{"activation": "gelu", "head_dim": 32, "fused_qkv": false, "parallel_block": false, "inner_norm": false, "moe": "top_k", "expert_mlp_ratio": 1, "conv_stem": false, "width": 256, "positions": "sincos", "max_precond_dim": 1536, "one_sided": false, "grad_clip": 5.0, "batch_size": 384, "weight_decay": 0.09}
Rows from block 9 of a small masked image model, named by matrix and row number. Rows with one number within an expert belong to one neuron, the router's apart. Each number is 50 + 15 x the weight over its row's rms, rounded and kept within 0 to 99. All counts start at 0.
Before each expert's rows are labels from the 100 images, of 14848, where the router gives the expert most weight on average: "place" is the part of the image that holds the peak. Only what is clearly more common there than usual is listed. The data: streak pictures of flow and ridge fields.
# router: router (model.blocks.9.mlp.router.weight, 8x256, trained with AdamW), inputs 0-255
# up: expert up (model.blocks.9.mlp.up, 8x256x256), inputs 0-255
# down: expert down (model.blocks.9.mlp.down, 8x256x256, transposed), outputs 0-255

# expert 4
place: bottom left
router.4:34 78 19 34 63 49 31 21 44 42 51 60 47 74 66 58 33 60 19 59 42 56 40 49 32 43 58 38 66 31 56 47 49 66 50 64 31 63 46 29 37 35 58 44 67 34 37 43 47 65 48 64 61 48 45 28 53 59 31 52 75 42 44 56 49 54 58 26 42 37 47 63 43 27 57 37 47 30 52 55 31 23 45 50 17 74 47 34 59 43 37 38 30 26 82 45 31 51 33 48 54 23 36 50 62 43 60 74 49 35 73 54 72 38 59 74 81 10 17 58 35 40 82 72 56 36 46 39 29 46 36 57 40 58 56 48 53 34 53 34 58 59 40 57 55 34 59 46 47 58 34 37 66 55 59 74 59 40 36 44 40 45 47 51 64 70 66 48 29 50 42 74 54 22 46 46 61 39 60 17 59 14 53 70 37 46 53 51 72 57 20 66 40 45 83 65 48 43 47 35 74 54 48 57 44 59 49 48 45 24 63 52 65 81 26 46 34 56 62 56 51 52 46 40 74 56 51 61 37 54 67 62 46 34 57 54 64 63 56 52 37 38 67 24 57 75 58 47 81 64 67 24 49 90 79 68
up.0:67 48 60 55 58 52 68 67 80 42 42 60 09 67 53 64 48 68 52 64 60 73 47 53 57 48 45 52 41 38 26 21 14 75 42 38 44 37 53 42 70 43 47 39 81 24 54 55 67 38 50 37 56 57 27 60 38 32 56 46 57 44 82 30 65 48 38 46 47 69 62 62 51 66 64 66 48 60 51 42 30 45 46 49 53 24 50 53 77 41 40 70 44 43 05 64 44 26 68 41 33 56 44 60 36 51 47 20 52 54 58 46 52 30 79 35 42 82 50 58 35 21 44 62 63 67 58 35 63 41 64 51 58 43 44 41 43 70 08 34 31 70 52 72 55 50 50 51 52 26 50 68 38 73 42 47 60 76 49 42 48 61 55 55 28 42 89 82 27 49 31 66 56 24 47 37 34 31 58 45 55 47 44 38 42 20 46 44 60 66 56 61 56 65 41 57 21 37 40 81 34 52 62 59 56 70 46 46 55 65 68 41 55 46 69 26 64 70 49 39 34 15 21 38 51 46 45 68 41 50 38 46 38 43 67 55 51 41 48 68 57 54 76 50 27 45 42 43 62 49 50 59 70 24 62 82
down.0:50 39 64 48 38 76 30 52 42 64 36 31 29 40 53 42 59 27 47 40 26 70 53 43 55 59 49 43 63 21 55 55 53 40 48 42 64 36 58 67 39 63 76 58 43 42 62 32 39 64 61 35 64 45 57 49 53 77 44 46 44 60 19 82 63 55 63 53 75 43 33 52 51 90 40 32 55 33 45 48 66 53 75 40 63 46 61 43 41 80 60 52 24 16 65 48 50 61 21 52 65 51 62 69 90 41 54 44 49 43 29 48 33 70 28 39 51 00 23 50 51 40 67 34 52 35 51 64 44 58 47 41 48 51 57 51 52 55 64 40 42 60 46 49 47 69 49 59 46 70 60 31 41 20 22 69 47 63 57 71 29 51 86 81 65 76 21 37 65 69 28 25 29 70 52 79 44 41 54 56 33 33 45 50 59 64 38 22 62 49 38 66 76 59 44 51 45 72 71 29 58 28 39 58 75 44 60 45 23 55 42 35 58 56 59 32 66 46 51 53 42 65 57 41 47 44 67 58 60 42 52 70 31 47 33 56 67 60 70 48 57 54 44 56 57 62 83 75 51 57 40 58 44 65 39 43
up.1:68 59 61 45 30 61 12 51 61 33 23 69 76 49 13 62 40 56 38 60 42 40 40 64 47 68 34 54 41 48 63 39 47 46 43 38 56 41 76 75 45 36 51 61 45 69 59 51 55 51 37 71 47 47 40 29 32 41 77 83 61 48 53 59 32 52 53 44 46 34 19 20 44 17 39 07 31 62 76 41 58 40 69 63 54 49 68 33 27 56 70 57 31 43 56 38 49 65 54 47 48 38 24 34 26 55 36 42 33 29 31 56 69 25 58 64 52 32 34 69 34 43 63 43 65 62 23 27 27 39 48 31 85 53 58 42 69 52 28 33 49 41 38 82 33 25 58 45 76 64 56 33 37 73 49 43 57 52 59 34 58 42 55 43 64 72 49 46 64 51 47 74 43 63 60 44 31 44 66 51 27 83 61 87 60 62 69 67 59 46 76 56 51 47 51 51 33 56 49 55 64 45 54 77 55 54 50 35 56 37 61 65 35 38 42 48 42 74 56 32 49 23 74 43 52 74 34 50 54 43 35 34 49 67 45 48 36 50 62 56 51 70 51 45 76 71 37 53 50 39 39 57 47 56 18 72
down.1:65 59 20 47 41 20 35 52 49 22 52 74 39 79 32 39 22 55 72 59 35 32 56 53 43 60 47 58 52 52 81 60 99 52 56 42 54 40 64 51 35 56 37 63 28 24 56 21 54 31 53 82 33 50 60 57 38 26 38 57 56 36 30 40 51 38 60 58 66 47 58 59 61 65 63 55 54 14 30 45 33 37 26 31 58 73 35 44 35 32 37 58 39 46 24 32 57 50 46 67 49 55 51 55 70 72 46 36 64 38 45 47 56 69 51 41 60 39 53 73 65 50 70 51 44 53 50 47 37 79 56 35 51 65 31 47 19 56 38 77 59 50 50 74 40 74 90 61 67 50 58 59 80 48 35 52 34 67 50 48 43 61 41 43 59 27 44 65 59 52 34 61 44 23 61 30 49 45 40 58 56 62 64 50 61 29 64 82 46 57 49 41 36 64 61 22 20 62 61 59 73 20 58 36 71 74 41 71 47 49 34 70 51 63 38 37 58 69 30 65 51 36 39 62 41 54 51 73 46 45 41 32 20 37 60 68 53 50 40 58 45 27 37 52 58 82 22 44 48 45 67 59 70 65 55 41

# expert 3
place: bottom right
router.3:69 25 42 17 50 64 46 80 40 36 39 55 41 74 48 62 65 68 53 56 31 26 60 58 36 46 68 33 15 22 47 29 41 46 30 62 69 58 64 35 46 37 65 59 56 54 30 50 64 32 56 35 28 59 54 51 54 56 57 60 53 59 34 42 14 53 50 40 46 66 48 67 39 68 70 34 67 50 53 47 59 24 40 45 57 60 30 35 66 37 21 49 68 49 66 67 13 25 77 46 37 65 78 54 74 39 64 57 64 40 62 33 57 57 29 37 64 03 58 55 61 31 53 58 27 42 55 60 69 47 24 39 67 49 60 55 54 57 59 49 25 63 51 98 64 54 48 33 29 39 62 64 52 63 44 42 46 51 57 51 52 32 37 61 40 30 34 40 68 52 51 44 56 57 49 59 76 51 60 45 62 48 36 26 36 48 48 40 65 76 71 23 40 30 60 59 49 66 38 57 27 42 45 77 55 40 55 62 54 37 71 38 30 77 59 65 78 51 47 39 35 61 67 42 68 58 30 82 33 47 49 57 70 43 31 55 44 83 62 31 71 42 58 37 43 60 54 53 34 47 65 59 20 53 51 63
up.0:35 49 50 68 47 36 41 67 38 51 43 40 99 47 46 58 70 47 35 70 32 50 80 44 28 40 62 34 69 84 64 44 29 42 73 27 34 63 53 23 36 35 36 64 60 51 47 71 48 50 37 69 52 74 45 35 37 34 12 76 70 70 51 23 55 37 51 39 43 61 31 60 62 37 71 50 39 71 46 58 42 49 28 68 38 59 58 49 37 09 31 66 46 53 61 18 53 31 33 56 48 43 60 48 48 32 69 24 46 51 44 26 22 55 56 37 79 57 44 60 58 57 36 41 78 43 64 54 58 65 63 42 46 60 43 49 32 19 32 35 41 63 47 54 51 24 50 48 45 70 31 51 57 59 64 52 55 46 50 58 56 41 36 63 41 58 35 69 43 52 66 40 76 47 50 84 66 51 72 51 48 28 41 66 49 50 31 34 27 43 42 60 65 61 44 51 34 69 49 52 62 45 84 39 50 31 54 43 43 39 45 42 39 76 78 34 59 55 55 58 47 19 74 38 42 46 41 42 43 87 49 72 27 33 50 22 39 84 49 50 52 58 41 48 45 79 54 41 50 85 49 49 59 48 48 38
down.0:56 56 38 24 54 56 75 44 40 51 12 59 65 60 50 52 36 62 60 37 42 60 28 46 84 43 45 71 67 35 40 52 67 81 72 39 63 49 34 32 40 66 64 64 58 59 88 26 41 53 71 73 68 34 36 60 70 52 39 69 52 44 23 35 71 45 49 69 39 36 62 37 71 22 49 88 57 39 79 48 33 25 36 50 50 45 51 63 60 71 40 47 48 25 39 44 26 58 43 27 35 38 62 78 72 66 48 51 44 66 41 51 50 58 79 42 26 32 64 47 33 31 76 27 74 23 45 34 44 40 49 45 29 40 34 53 52 49 50 55 69 43 53 42 51 22 64 74 70 42 24 56 42 42 45 61 67 33 56 42 18 63 58 63 49 59 80 61 58 66 36 57 44 61 56 51 38 39 18 66 58 38 41 41 56 53 59 51 32 66 59 55 19 57 84 48 54 55 61 56 53 47 64 64 44 64 49 70 47 35 47 61 57 19 30 73 21 56 52 45 52 51 36 39 39 37 46 46 59 49 54 32 52 58 50 87 52 39 33 72 57 65 43 67 35 43 69 54 33 33 57 23 55 29 41 43
up.1:57 35 45 45 63 42 27 60 54 64 39 26 41 67 64 52 44 40 53 26 21 69 63 56 52 64 57 55 30 12 54 44 49 32 46 58 74 51 72 66 66 30 34 51 51 41 40 42 42 44 23 31 53 57 59 09 59 56 59 43 48 63 89 55 45 45 36 35 79 36 45 41 20 77 49 55 30 44 44 63 34 31 45 47 52 45 20 42 40 79 45 39 36 59 52 52 12 57 52 53 62 32 67 64 62 63 41 53 59 71 37 48 44 61 58 24 42 65 51 48 47 36 31 66 54 39 37 59 54 51 51 52 78 45 47 71 28 32 31 58 78 62 47 49 36 69 47 45 45 66 46 52 58 59 40 63 50 52 68 72 49 42 72 62 59 30 48 60 30 55 61 68 33 84 47 62 41 66 64 33 49 70 51 37 30 47 68 72 36 60 65 78 78 42 62 52 32 69 75 14 60 63 39 32 28 51 34 59 48 32 31 47 29 65 41 72 70 65 44 61 63 45 42 42 41 18 65 48 64 36 60 55 36 53 35 60 45 62 61 41 85 26 70 28 58 38 24 33 50 46 48 55 30 26 74 69
down.1:53 53 24 56 32 81 72 46 64 62 36 43 39 06 43 32 61 55 52 42 75 28 33 34 43 40 50 11 51 47 55 30 58 56 70 60 44 61 44 44 48 80 60 63 68 86 30 49 72 68 53 43 46 60 48 56 37 60 61 70 52 46 55 34 47 46 62 58 37 24 46 69 75 66 40 34 65 46 48 47 47 47 51 44 50 42 36 79 52 47 48 28 45 51 37 30 73 52 48 24 38 47 32 52 60 27 49 38 37 70 44 40 65 52 28 47 42 62 37 25 60 68 51 16 47 69 59 31 59 36 49 46 13 30 53 45 88 45 83 51 33 68 57 34 70 47 54 70 73 42 78 40 48 52 51 43 49 52 28 35 76 45 50 34 67 26 52 44 49 49 57 41 74 41 61 63 37 53 51 48 61 18 24 51 45 24 68 31 62 54 51 38 51 35 31 49 63 51 37 70 52 41 60 63 64 87 74 47 37 42 71 37 75 29 52 42 64 54 45 54 35 33 70 75 50 28 49 37 53 71 24 31 39 32 83 39 46 58 58 46 54 43 49 57 60 29 66 72 53 53 21 40 58 53 38 43

# expert 1
place: top right; top left
router.1:04 14 42 30 34 42 22 00 31 28 12 33 46 21 62 36 19 29 44 37 50 25 63 50 32 56 49 23 92 48 35 70 43 66 51 42 45 51 38 40 49 59 48 67 49 48 58 34 40 56 46 54 44 46 53 45 59 55 55 64 55 42 44 32 63 53 80 87 58 52 64 78 95 75 67 64 35 51 68 37 43 31 35 70 58 63 63 48 41 37 55 65 77 55 56 46 58 68 34 63 77 59 46 44 44 58 44 47 50 45 28 47 55 36 48 58 28 61 41 43 35 54 71 40 41 45 58 45 57 47 48 34 19 55 52 55 55 68 47 37 59 56 65 42 64 42 66 62 54 53 44 60 36 64 33 47 70 47 41 55 37 47 44 49 46 49 58 76 45 47 52 51 45 69 39 47 60 66 68 74 45 50 43 47 55 48 54 52 44 59 52 53 39 38 64 47 69 41 64 62 46 67 57 61 63 47 47 29 39 32 41 72 37 37 49 31 70 77 60 54 46 25 67 30 45 60 55 30 72 90 61 35 34 70 46 61 49 54 68 56 49 54 93 43 57 62 51 41 99 39 45 55 59 54 59 44
up.0:09 36 37 48 51 45 45 61 59 49 41 57 40 41 36 43 43 55 73 75 64 49 50 73 42 45 76 45 58 42 45 53 61 42 16 71 43 21 48 40 69 60 29 38 41 75 54 51 60 74 60 51 42 50 40 32 32 42 43 38 73 69 38 62 56 64 59 62 54 58 47 42 46 58 33 51 39 26 44 33 37 61 61 50 54 58 49 28 62 58 34 86 33 39 60 65 79 65 34 71 36 53 29 46 23 69 48 58 51 70 26 51 48 45 45 53 43 50 60 45 21 46 57 38 36 63 32 29 47 28 55 46 39 37 40 53 50 81 63 29 52 53 51 53 34 61 51 40 40 58 40 54 77 44 37 28 31 38 52 68 30 47 47 53 49 68 28 74 52 51 81 52 68 69 50 47 34 36 63 52 41 24 23 31 56 16 56 52 72 52 59 43 75 42 25 48 79 54 48 49 29 59 32 75 38 44 39 66 65 61 62 65 81 61 71 47 45 75 84 50 28 45 32 41 25 27 37 36 58 52 74 45 53 46 40 17 74 29 39 63 61 80 36 40 49 31 43 69 70 33 73 68 55 30 29 37
down.0:66 52 34 64 59 66 62 40 57 48 65 41 54 54 44 57 38 71 58 72 51 56 66 29 50 57 21 39 35 44 56 66 50 46 34 26 45 51 35 71 51 31 46 37 33 37 64 79 40 26 60 24 50 21 23 49 57 33 29 51 39 64 50 56 57 34 00 44 76 39 39 63 54 43 38 77 53 48 56 26 54 30 59 49 41 41 49 43 52 56 44 35 31 72 59 67 73 40 51 45 36 21 65 46 75 26 22 45 35 54 30 34 50 69 54 47 59 37 61 40 47 65 60 77 57 55 45 36 41 37 36 45 88 70 40 53 67 42 57 52 60 41 50 52 42 49 49 50 50 51 64 74 67 64 92 55 42 39 50 47 37 27 76 56 36 56 76 47 51 11 48 37 34 61 53 37 62 56 64 61 53 71 70 48 23 42 55 56 27 28 53 44 43 90 53 74 52 25 53 38 66 65 32 68 39 32 46 40 80 37 51 37 47 82 79 55 49 41 55 34 56 78 35 60 81 61 55 45 57 43 39 39 56 49 49 67 36 79 53 34 45 18 56 29 64 36 61 44 61 52 52 41 44 72 52 41
up.1:56 80 33 36 40 42 36 44 41 37 73 29 49 62 80 25 62 52 61 65 29 65 72 48 52 36 31 32 58 40 52 43 42 53 46 50 35 51 51 34 60 81 58 39 74 27 53 53 50 47 53 41 45 46 40 48 39 62 17 33 55 32 42 53 40 49 78 42 15 65 44 52 42 45 32 29 65 58 27 20 51 42 32 41 29 63 57 66 39 62 28 42 21 48 69 48 68 59 55 48 28 25 68 55 48 45 54 53 96 38 30 69 48 53 52 41 56 17 47 58 45 45 26 64 44 72 30 68 35 74 38 63 43 63 54 60 41 71 65 43 60 43 59 48 74 62 35 55 24 53 80 24 60 33 48 77 69 56 36 83 68 43 65 33 49 54 82 45 42 77 62 76 58 19 59 72 60 48 40 35 51 37 70 44 58 53 70 20 55 56 54 11 34 65 53 47 33 22 52 35 65 43 62 35 33 61 49 45 57 37 29 45 61 75 54 55 24 64 65 63 58 64 46 34 46 66 33 37 52 58 42 34 64 49 63 51 23 58 42 60 54 49 58 49 51 56 33 39 39 57 33 45 72 53 47 68
down.1:16 44 51 53 38 48 47 49 33 40 27 51 64 35 44 43 63 42 45 45 71 50 33 59 69 60 44 46 53 56 48 49 59 70 54 46 26 44 54 66 55 71 48 71 35 54 69 44 46 33 51 73 23 58 38 57 42 66 46 50 57 42 28 40 34 50 43 61 39 28 68 31 40 44 49 47 61 29 65 75 47 87 66 77 28 42 48 47 68 46 58 78 65 62 70 43 64 67 59 50 47 49 32 35 43 35 52 83 58 55 73 41 59 68 52 42 48 37 56 58 68 30 71 52 35 55 61 39 66 53 50 39 50 68 70 46 45 59 63 50 18 68 59 37 43 49 40 50 68 44 43 36 58 64 51 36 51 57 09 38 56 42 43 99 66 35 63 55 70 40 37 42 31 58 38 27 35 70 33 34 62 78 50 80 40 33 47 50 70 59 60 50 72 32 44 34 48 73 38 56 63 35 53 93 51 57 39 65 49 44 34 52 55 53 72 56 40 60 72 33 60 37 00 47 49 27 56 55 31 32 45 16 29 48 71 43 60 53 40 41 77 40 52 48 50 42 52 45 87 11 34 45 39 66 60 67

# expert 7
place: bottom left; middle left
router.7:51 55 56 41 27 77 48 47 59 73 39 58 50 40 42 57 62 55 54 38 33 54 41 65 74 74 67 39 49 61 51 45 58 29 77 53 53 57 40 36 53 47 57 55 33 05 45 62 72 57 43 32 44 40 45 39 53 76 40 34 41 59 26 81 45 35 74 46 30 68 35 38 38 48 53 27 23 64 53 41 44 57 78 16 54 26 46 34 38 44 44 31 56 48 39 56 59 37 79 28 50 57 49 47 49 42 74 39 61 41 42 79 54 68 56 37 52 65 51 51 51 61 38 50 41 63 33 51 48 35 35 65 51 27 28 39 59 32 53 47 43 43 35 50 60 32 44 59 43 42 99 61 78 36 55 57 59 43 73 63 59 41 38 67 60 48 59 60 54 56 51 29 34 52 55 34 62 52 17 29 37 75 72 49 63 36 65 51 47 50 50 36 42 53 64 82 36 63 62 58 81 78 46 14 55 85 59 71 48 67 56 31 40 15 38 42 69 43 45 39 54 76 22 60 43 30 46 57 53 50 58 70 43 38 24 48 47 48 76 48 70 50 29 54 62 56 55 45 93 60 53 37 17 42 73 58
up.0:46 43 51 47 32 38 36 37 20 28 46 57 33 51 32 77 29 47 37 34 46 50 44 59 51 50 41 38 60 61 63 76 58 74 29 31 38 35 65 53 53 64 31 37 52 67 48 58 42 73 63 47 43 41 39 38 46 45 41 64 87 65 72 68 34 61 49 30 57 35 47 56 55 77 39 25 46 70 42 58 56 49 45 76 73 46 58 54 40 38 31 34 66 49 69 56 64 87 47 61 41 40 51 45 61 56 49 38 24 51 13 50 29 70 58 53 60 55 44 46 51 38 65 94 60 76 36 55 54 67 75 54 32 21 29 67 67 74 51 35 40 28 57 35 34 39 63 62 31 16 49 48 69 37 72 56 59 66 49 70 46 47 41 38 57 68 46 50 48 50 52 50 51 54 69 47 40 42 45 81 62 45 44 60 36 29 55 51 50 58 50 60 34 39 69 35 73 54 31 50 60 42 22 16 64 61 39 49 24 29 51 43 23 52 62 46 57 51 91 52 38 64 39 10 57 66 70 58 36 39 44 58 34 45 33 74 72 43 30 32 94 51 52 42 41 55 37 53 61 44 68 22 64 49 56 51
down.0:62 54 56 39 52 76 40 69 68 55 60 62 46 60 40 37 36 58 51 56 45 39 31 35 47 48 48 52 25 68 35 42 42 38 54 68 61 46 24 57 42 56 32 37 69 60 39 41 39 56 48 43 33 37 27 35 85 47 30 58 42 42 43 56 66 29 64 52 41 80 67 43 45 59 35 56 10 52 52 54 36 56 62 45 35 62 45 48 48 49 69 47 75 41 48 54 37 55 55 42 20 54 29 31 70 16 76 53 69 42 57 86 43 68 74 57 42 48 22 65 18 65 49 31 41 55 72 54 42 64 30 54 61 17 61 80 32 71 54 62 48 29 71 48 60 34 27 73 28 52 38 32 60 43 61 50 65 35 43 48 60 51 36 63 66 83 37 66 54 22 34 62 46 32 53 49 52 55 35 62 36 50 65 49 55 62 59 65 17 60 72 26 53 48 42 22 57 44 54 52 48 56 33 43 68 84 68 45 45 42 64 33 47 54 60 45 42 39 40 20 64 43 49 42 44 61 48 73 53 45 73 52 70 45 27 45 59 72 36 47 67 37 54 39 51 54 43 75 59 58 81 50 60 99 60 21
up.1:73 20 52 60 34 47 65 31 22 44 45 52 42 29 72 69 42 59 49 69 40 27 61 37 80 57 67 62 43 40 25 56 46 77 38 45 34 57 59 33 97 51 50 36 20 34 55 37 63 48 46 33 52 54 61 41 57 66 75 27 46 19 65 68 47 54 42 31 71 49 43 43 76 58 50 40 43 53 57 59 58 48 60 38 33 54 49 57 42 59 49 53 53 69 57 64 57 51 90 33 58 58 35 44 41 49 52 31 79 49 38 71 52 78 23 56 50 54 93 52 72 44 64 24 49 34 55 16 58 23 31 79 46 41 68 04 51 55 57 38 45 57 52 24 52 46 33 68 66 59 53 77 58 58 59 31 59 54 38 39 35 52 53 34 53 30 34 61 36 34 61 54 60 49 72 57 45 68 61 20 36 64 39 61 49 60 70 70 67 49 31 45 44 75 39 40 36 57 49 50 54 31 38 42 42 40 54 44 53 45 61 71 41 65 46 54 52 57 40 52 39 65 29 45 20 27 63 52 51 47 56 26 62 58 57 43 56 59 56 36 37 49 38 85 45 56 76 50 75 80 50 82 46 42 50 31
down.1:70 66 43 30 52 72 43 75 48 35 66 73 41 49 27 55 25 26 14 37 17 47 57 75 22 42 55 28 65 61 53 32 38 33 52 31 59 72 56 44 41 46 47 47 82 59 49 64 45 82 55 30 57 45 65 45 62 37 59 51 69 37 54 75 63 47 48 64 35 35 47 79 59 61 31 49 73 44 40 54 52 61 58 75 74 54 59 49 31 38 37 73 67 36 44 60 46 77 29 45 55 58 55 78 42 49 74 51 49 73 30 11 39 59 60 51 64 57 29 53 27 46 47 80 50 50 66 46 21 76 67 48 58 58 26 60 73 46 51 26 38 59 49 43 72 42 68 39 46 55 58 23 70 34 13 61 66 48 49 42 42 36 76 48 47 38 31 62 58 27 55 50 58 63 53 38 41 59 57 74 58 62 59 37 16 45 48 63 23 54 55 36 56 58 60 53 62 65 47 49 23 62 24 53 28 69 40 45 48 43 39 29 46 52 80 50 37 49 41 41 48 40 53 47 35 76 28 44 49 53 73 69 38 64 61 55 38 45 47 66 35 77 56 28 35 30 19 48 25 45 63 50 60 35 50 43